python train.py --image_size=32 --method="simsiam" --widths=[64, 128, 256] --beta2=0.99 --gradient_noise=0.3 --steps=18800 --batch_size=256 --epochs=24.7 --lr_schedule="linear" --final_lr_fraction=0
Rows from block 9, named by matrix and row number. Each number is 500 + 40 x the weight over its row's rms, rounded and kept within 0 to 999. All counts start at 0. Numbers have three digits each. After the name is the row's rms in percent of the matrix's.
# c3: 3x3 conv, stride 2 (model.blocks.9.c3.weight, 256x128x3x3), inputs 60-74, a 3x3 kernel for each
c3.143 100:550536510464512510463505450587539520527535513500515559538531482438516481515470519548485506467475558576537557536544459422522449496486500498529529484476544561524578517468483500488498440525489532497486472535498549519525510524497461490555516486492540545459457547542455516450536546496507479568478543513432449465469471498450432483516475517525480469496523515494467431472455463499486450476510492512518520516531487
c3.144 098:440604409446497440489473466443497472457540510540477475518496517496501525480535520450488420533499565519500435509570502461503489469477499508468468484439531562590538505466487467540455427494472473521499440412470543518553431480518448507513480495487443504481549497514419470556474508487560499634528517441492506422477519493479489505442537457503491442569536499497498493532488541455506492494495470401445442437441491
c3.145 097:516530447498520448516472468528469497457491555484558585485517559444495509496560487437439481445459551458510612496457469504474488461494445530407475456547540431481568502520530472506472550540506544507511540475536469517498600596546573527535561545491525487437481518482456485395530507468453477451480506486458459506481490524515541567453473533480463499486513521509492430533468437520494509496482521488508536531501552
c3.146 100:436447462507511512455526408504491529483519436510494521528516543548505453428492537510531535487494513491499472566562477507535472522550492489503446516486483566482500461420471487503509430476467496505465449550533534395456522534558484488515510450487453491475516503496526545529441547485571489512532469471494521514508547519500494511437536498502462455505528551525481520517571499520569545492486380436557414500519390
c3.147 100:534487522586488475496510462422532448482532510445522478494463497535467528484447542433452374452475423460434424505464448559517413510497475550550549480541553532504501501602544548545561517601591447518476454500498482493514447548419506483551498511492538526460474506492509471509537562522518507533453513485428439463486454452484426460449441456503496504444467484467458439455456514505518475497480477497483518461457475
c3.148 100:505503503503507532516530627597502462527519402553520453556479515563490476540529541517591547483512477556486446471466474435492476481503480589486556488504469473474407413479555467450483552460500469425496487539516493495492486550461454470495439527521520530484467495475535536505546546587453508541534554540482523494550482472548494485495489520469513498479438484485524495450441526468478426518521488518499519490480554
c3.149 099:476560555486476492544493528549536452511512506531472459467470498501456547472518578509527513514450563493477462538514527489498475501467538540523459552449510511504521464471493441526473505523532504456497485490485531530490465522447492469534542572501534543533552484571578569555492510442524488483450514554485497536515529542469530535531632531553508499486508548573479466498519518519560552473455486459490475429480571
c3.150 103:483448456436441432507433462527517509513543479494495457518535507527492501496517478529485466536529440587522476513565511509545535536487461533550516541517545542472514504460502527511496459536552527543523478534529515524551535508522489495445523506543523437459502461459472514469551465547540582538575494463509473508498550528499471487441470497515503546532534510484516447535524549534526429493430469511506511492510526
c3.151 098:496552475444442502508507501430473530441534552452550533477448495479510471475537484440466461438439456508471532453465508420508467477449529493524521441519486544507506525481524514459482496466451553519498478533515538525512535435498539509434482518430562542582514554559555539534544501502478429550462519507404427472392403504505466550504529506524511527485502495492476456512489439473440452512478543468455484473471475
c3.152 099:469484516385428446442502432486487431492519502496453494435480470470457513510481495492453464489523446550478491532553444475476539545509505469461442514536500521498469533545541525471468517488515501525534559484502544498435523485494466433447426486518458423446478520491475436456503504577462474513500543536522541491498470466491414471451470517498485536510472489484558449520492551529496448472524573497502528524532521
c3.153 098:584475519527459514483504476423503507495498500519494584485564486504506570528437519528516492515513540502557500508427419491431422477462489517456505539473548533550530479434453499555427464527446551491386495463463466493488446550539451555534478484477523531471542483533525543513445556481490536516506613485445521484473500519513451518427475479493523538570490584513551428445467466531448493444517529488513506513469501
c3.154 102:497448530440508473478480578440495466457517486466472476541444532561497504502557490498563567463519520512440458505468477556447453516517542545512460534486488494480551508424472450470567449465458477447464461509479518530547452485533495535529535559502494492451503564496611558534484505523588478486402472475526538487501455469485468520542548538494530487469574523510476451537479474502540474449446434474468457450490450
c3.155 102:528512464532470455473452527501480465524525508498496493472530492462527501494559489440438535484493477494527498470465471510384408445498489412442497442511567480513514543514437489527479486523513501463478491511498478510536539576523495498519430520479459501440549519577509550535441533454491525494473438517487518445552474488542473488514457483504470477451478512440459489503519528497531503486518509563487517525558481
c3.156 100:470447472539493459386530435470482554500522572517618548455475512539440558517568532509518509474535598488486524462492510508500447467502451495504495488496481537524518555460387478484508434463524510516535424431454472475516518463448447450421494418498501467435525507420478489501526457494526419542541437422547551516516535553456540489538486536484506524454474536425538509465448549474472476439552482510482428479462480
c3.157 100:577539464538539528534555489441528547425502531424484475446489489528490531480535566532540598460517504458422482469485497456450518471479519462429487474517520518526507482454514472470446479502508504513504479511523501478469460478450525442507496474505537487513546526528545557550504489455465454456541571445524557574445471517474479487422450479458466498538480492474500489463496460468507474462489480474461527510552535
c3.158 099:547512504449477436462542435423474552474508505483479448516519496543519559526553594460524483512504539431545539471491453465475471467393499470488527491462567544478506506409475517548548442548531500522527448460531579530514464473487410526473426528441458478512525498521456532536550521498507524559484506457471504475456444400430448441572519450556540423532534557501492478490508440451458497442517455569519500446573513
c3.159 100:407469475551457499480484524472514535439454404525442455495500476477512507467505418446498460495528488471431418514458483516475474500484479541525430513528505443537558474542473516476503519510530516510526553463497523498543427461502466489503442412465551486427512469526373417432516504492532494458523465470558498529571512535491537480534488530494506491443470482512480507438463546466489565494450517448525533470435467
c3.160 099:501564489504435511555528537502470471524566544492506554526555493563541496438450566540540470501529495465502518482483479518516453506510472542524491515525560487502519503481506530470496526531500519598515446524522524516557494518475562449506507565518438489449478543514467458414488546585519562521498524504479484505512518507510508511515458450433497484432446494487449473470495496496512526545519470486555495556500489
c3.161 100:591454522517509497458405471492486493475535494529510538492541542594601531542588543459460497499548544521488511519482545531549581524567611523534549549485489467522545521524495473552489489536513493500492507534532490529445561533470573498446499543446426467490490470460485491529505487484545482541455571477466486470562483534558590563496512534522479513496481516485513529498544591549598615462445476503501437464510449
c3.162 099:508469526417519466410478427495408420483475469508426480501492515417430478458459519481468416489453521425468447476463466478452502447476486493501547550456489510489404459418392481493387511433444474447361489448419506450484495500512559523493541540521509511427467497469491498486554526547427502530467492524468460447415434460531510549511506498518467530534517486485483484443472413489490516472511472503491498474479500
c3.163 098:513523503488554592506530534458488541470496531464450504477462491528490612532505556456433481498485485412448484522463503468412412526429420457525450514490440521447466540556478490527543538518517519450450495467454565473417546581522537533512523525521577581566567541579529574554600481499544503475479507517489524509443423484490484453532433433511429494492571513519514467493481538459439494499476462509477494558554516
c3.164 106:551488543529517513532494542486504581528523537555560520557474509531558512492452506538512498549535509506514487454497500515541507473481456447494446499501459432468492543504547485492496477510518417449427482461487444474455500495480469517490511512500497512460528491497550525568463503425488432510455451426523530502498498446502467474398404403516497429456400448541531514530544506522488506522513518489476507518492523
c3.165 100:562488497532519525463535499400465471511485427566468463461529506448390484454518489518501526477591471429445474461492472477578557535536540472476478537520485459527482491461559536495499519510558506490479496471466527434488433490489481532457531541523445481520461542517472473475458483507513540491470523481545492440531505448509465511464440500419483480478461447499493502537502506491527487526480544502496483518445462
c3.166 101:449447443500468492465490482509490450482518407492519435512520511485455472549508467505513478518494506522537532475550500467480545493465480551553489521569477509533478537474510507407528522494494485452521502514442486436554522474526510525559559534538525473484448477442461465474561506546511558512518538603545492542540558512569536440528508549571522570524504531452474453526479478462441489449513504502498514465465470
c3.167 099:451491490498531491440479508373474500418474477490468493468526455486441491507481494497511491535508485520498492542549578484510568496495558507488540525452554440520501509598583563516583582634570475468450472521504522525562434451456504496475490461440532486463411437455445449406570516566479536499499512513455524535476493514490516483496456459493512498493441471471491521429468507508505520507495510535501483528506512
c3.168 103:471524511480485502555533489530469461510462449520494473458405510480496482511456454520534555514495457490504458558538511554548569561509567501504467471453489465497451529477461502511448483499466421498532505497447524499546551556538555537550498492531537540478529494513481549474467533515514509523536506480546469468504473504473480491541512540523513513510534527498500509531507504510542541430411412437491421415374402
c3.169 099:587499458506449485591534472461486543477425493474480407502527524464498513465452478485426513473408475512392502485471531503524535495514455506484498432472518513454551588507460421485453506445503484452459530528498540554443504486458464449466432422458469463496516462470447485524572507516478501499467583529544422531508527510529509471556507568466466526541457481453484515475548441432475492504496463499496444519497495
c3.170 102:485489528435458505496546532467465485551545544470415428543597512494508516499532507474493484535519484531483470433488525489541466489525517534494488545532549475434495540556498499513496521490501494552567486479484460399442518488522539504499594609583526475464422458462528447525592515593505506565510541517546522494556515451520509485471435440505531563523501485490532480452513510490545510517561544543484542533553559
c3.171 102:452460485466499455464424428523461430457490420420470424454513531418475501504443513453333416490471461495496439503461465508498482494501483512462551556558481492460488527459476506538534471524552545510522489478517508521465533522528474497506443476519497518509496480484444483515447523565557464531542560558454511464436506507458471467419499521478482483500470443460474452446495513544509532480501467499507532482511458
c3.172 101:461508541460471526555511506465424417518514451433418402486534513464443491515504459388544461497458574535453542483489480436476431550493482417504479450554499477486509506495492488477528525471546526453454492486536543578540526496374440479476462426453441524440518509491518425488509481494461455464486480555508494451444465475424452447502554433445497477572489560498500489468488536519502448545511532535473511510516500
c3.173 100:458557456526508504566490504473479522476437487469480554450484492467496459445473525443498461500516523484455475537497556507540526489518529468546506480499478530479486572527506490504541455538475473484498488525484510537481506482457466487484524510509519537518498502542568540568489477456542527481497532547545496580501533506490481532480441531490584482445526507581411433497504483472464455480552549457509515461481536
c3.174 102:473524452528498568501457451557566528526530610553571622551556526581550494570525540554494504512527573562531563542493521513526536508494416501493473521529567533538521458408491472537484449559484490475425489512509506512493481490467454407439453478462473481436490503448430469425503554504490531488505591473454461447527520541530527545551530498535529520515445506496489549457576502455526479526480472455459452444428412
c3.175 100:503496485539513435527497482488466544488500505456446527510500533492506538491515521480442529441478517456472524506572549525536584495531606537502526444486506525489508484501511541523561534550490471551513492458551543513493509559483535543534502462481445444467450392444446539503477494469512519488531393532462482456475529513494522578570559500525479524511476486496539523500586543546566539479490542496479500488493513
c3.176 100:512531534539582512507495541452441539448503465453441416589458444487477444435471534498445483403477478491434461462439476431486452491518472533430490507500475475463494506546511510508538458536503482495533492483520479494483496517508452511496482501543565536507523556560523528517531496515523552512504489521369399540429381471479435427408479487481460472432536508490452471433482475401485515529526483495521493484573514
c3.177 097:460440523497550452477521555592530532512457517551531557501469480580496469474493528559565563546488496547543541449455427465443517443453487549512492525500508558526531434525443440507509431442456530471469479518544514521493480544505495459517472496529444502443440562498447472443534568521506486503469495577608542603543540559561533564517492467491475479508452458477450500482516490466550519453514529475492502395486472
c3.178 098:487511448450467496550540513564564521578506558459477480445494469507550537508487451510545558536509519477498498504492486496568553465523522544489501557487470448491430546496504497511486506509494522544545478522498475467421526552523515488536535520555479452424518453455452426455583462532525536491508514578517507536488550514499443469551519497507494460495514480564557574488473525447461468509495518524482506547502528
c3.179 098:504507502484422473436498453475442468460490552448458461584561517468546520575533492429500491474496547468481527581583568524547559564538534456529503550529536509515543507546446573494511550546555522493483454464465476445481546496523630518480603521472444410399449459396491494519550527543576535563503482515500524599557519555541544570470430476414453521501490472567551527562551551557578543495508484521479501489466461
c3.180 100:483486500505526536503532557546579478457421477455449528457462500507430505534530534491485460472521458486449465472410476481451484421477541522540519501565462473453474491530480533511609554597542476504468520487426428417428481551505528561536516532537520564525541592571516538588512492478524464516510473492438455452506475440399401418492560526500489484516523461528461476502512468470480513525529493568528518554497470
c3.181 100:452456513483527547488497505454480515522496530487554596554467577476532505492477494507481518487513427471508509478443512507510522496489478460483510435468505515492541555444534490445506536507486507485521512511519575549575501470502480492510505496517496525544515566543477482488501519477465473493480488451459492496528482529517481468478426501446457463473478458474506506481547495551575569409398371416422407433420405
c3.182 101:427459492497497564509507507464471480464545484541463485521508556553494537570500461545434473535492439474541500534477435474471533483402442461504577494510510436527557465501492476449484518580521521497549483556481486492504484533560459542523534566475491530524548537599601562532480538544523530594503561470480453489497439455459467459540525489454486476535481513483522500527476505486452451479492413534482429476385463
c3.183 102:521507477475560536439527549459472477432527548467504469520482531516494498466451468500514462479511498505446495487475454533545514510484530471437514480469459451434467478454500478540488446473493492382460497513485493497465549540513514469493540463507557519529485476459486426504530522464494480498508448448513456499498512533501507476550469486517522443515466444496513483525551537504558514457423378475434454426405363
c3.184 099:517420462525537573476513507494447494478459470458476540500487535498501403518441502484474462550556522513457433428495482499411505443483414525482500524474523480463491474490506452568450491482476470523524520541514482432489571584530563527535521535546505592474526594573493544547485517475563551516538548523522499506462482414514458480513438497507582491526448480500450506435485551418491494472500511441487430463499504
c3.185 100:521476545512466544498531518507499477495446386437377477487481520511465476501427487498502494500511477517468512455466504493519526440477565483553491479571483402450465466515540521512541519473493502508482503542517528499541468519448493478519465542518494482470481511458475441498507534531489440464534487478407411422480448445485432447466492444467493429487455447503507427462532473553596567463518491477507530501558516
c3.186 103:555442487501512492560549503489523530479524516484498478498528461526556436483429459531505449497478491526532488518498529537469456515542507488419492466480412444442446482464572589529515482571572517496529489494514516477525468501459487490490463477520501565511514512510499469548490443437419501521400450450478441471478518445478469413514592505578554519544512557518542502525490534537528578445459405412454421422434409
c3.187 101:494514520513469513483469520492503469461480473528443390467443527505486512483598432502505454459506443500490466504473463497467432502504503508455470565501506522490479554557519514466447493461466512430461475551435482514515452464478470494481467494500443495463511497447474466510503492454458483505528484491436412424484421413493483424538444528441517557411497493467493490544508441407516464486455477446499427478432421
c3.188 104:432482468468603511468429513508547531536504531522499537437508529551536475516458469538570527508539549495514474428473416472527490521548542525510502505544508448569506476500434479476440514510402462501492532523503587534553447367436453443472451474494481498449414482414438422448406490514469521488481529442519513497491501481478510499437443484458375413505470449488484505511549504522531460463545476510520510493524441
c3.189 103:544483448484467473463508537488484489583481456549588515426479464411483475503489506527538413539536470498495440470514483483497510446476471565517499433441473543485547595543550496484516469476528446515468537533447552442478420511481477507475478522545450483495533573474503514503487554484444583538504488458500494481541507582555590555463523514543527481475503506463429475461512489428434480454561542476480469509455425
c3.190 104:476492441501509506452472544521442425421502466487461467478421480531490472462526467438454388518570435530463459524526477509458460437465518517451446463486481494455531511508530446525484464551523516494508517501482500524528454494451502479460454473473427441496488482418538484419489521449489479508479435504508517479523443426504473534494472484450518511502503503527535517513548548515520504515509462521498513474487520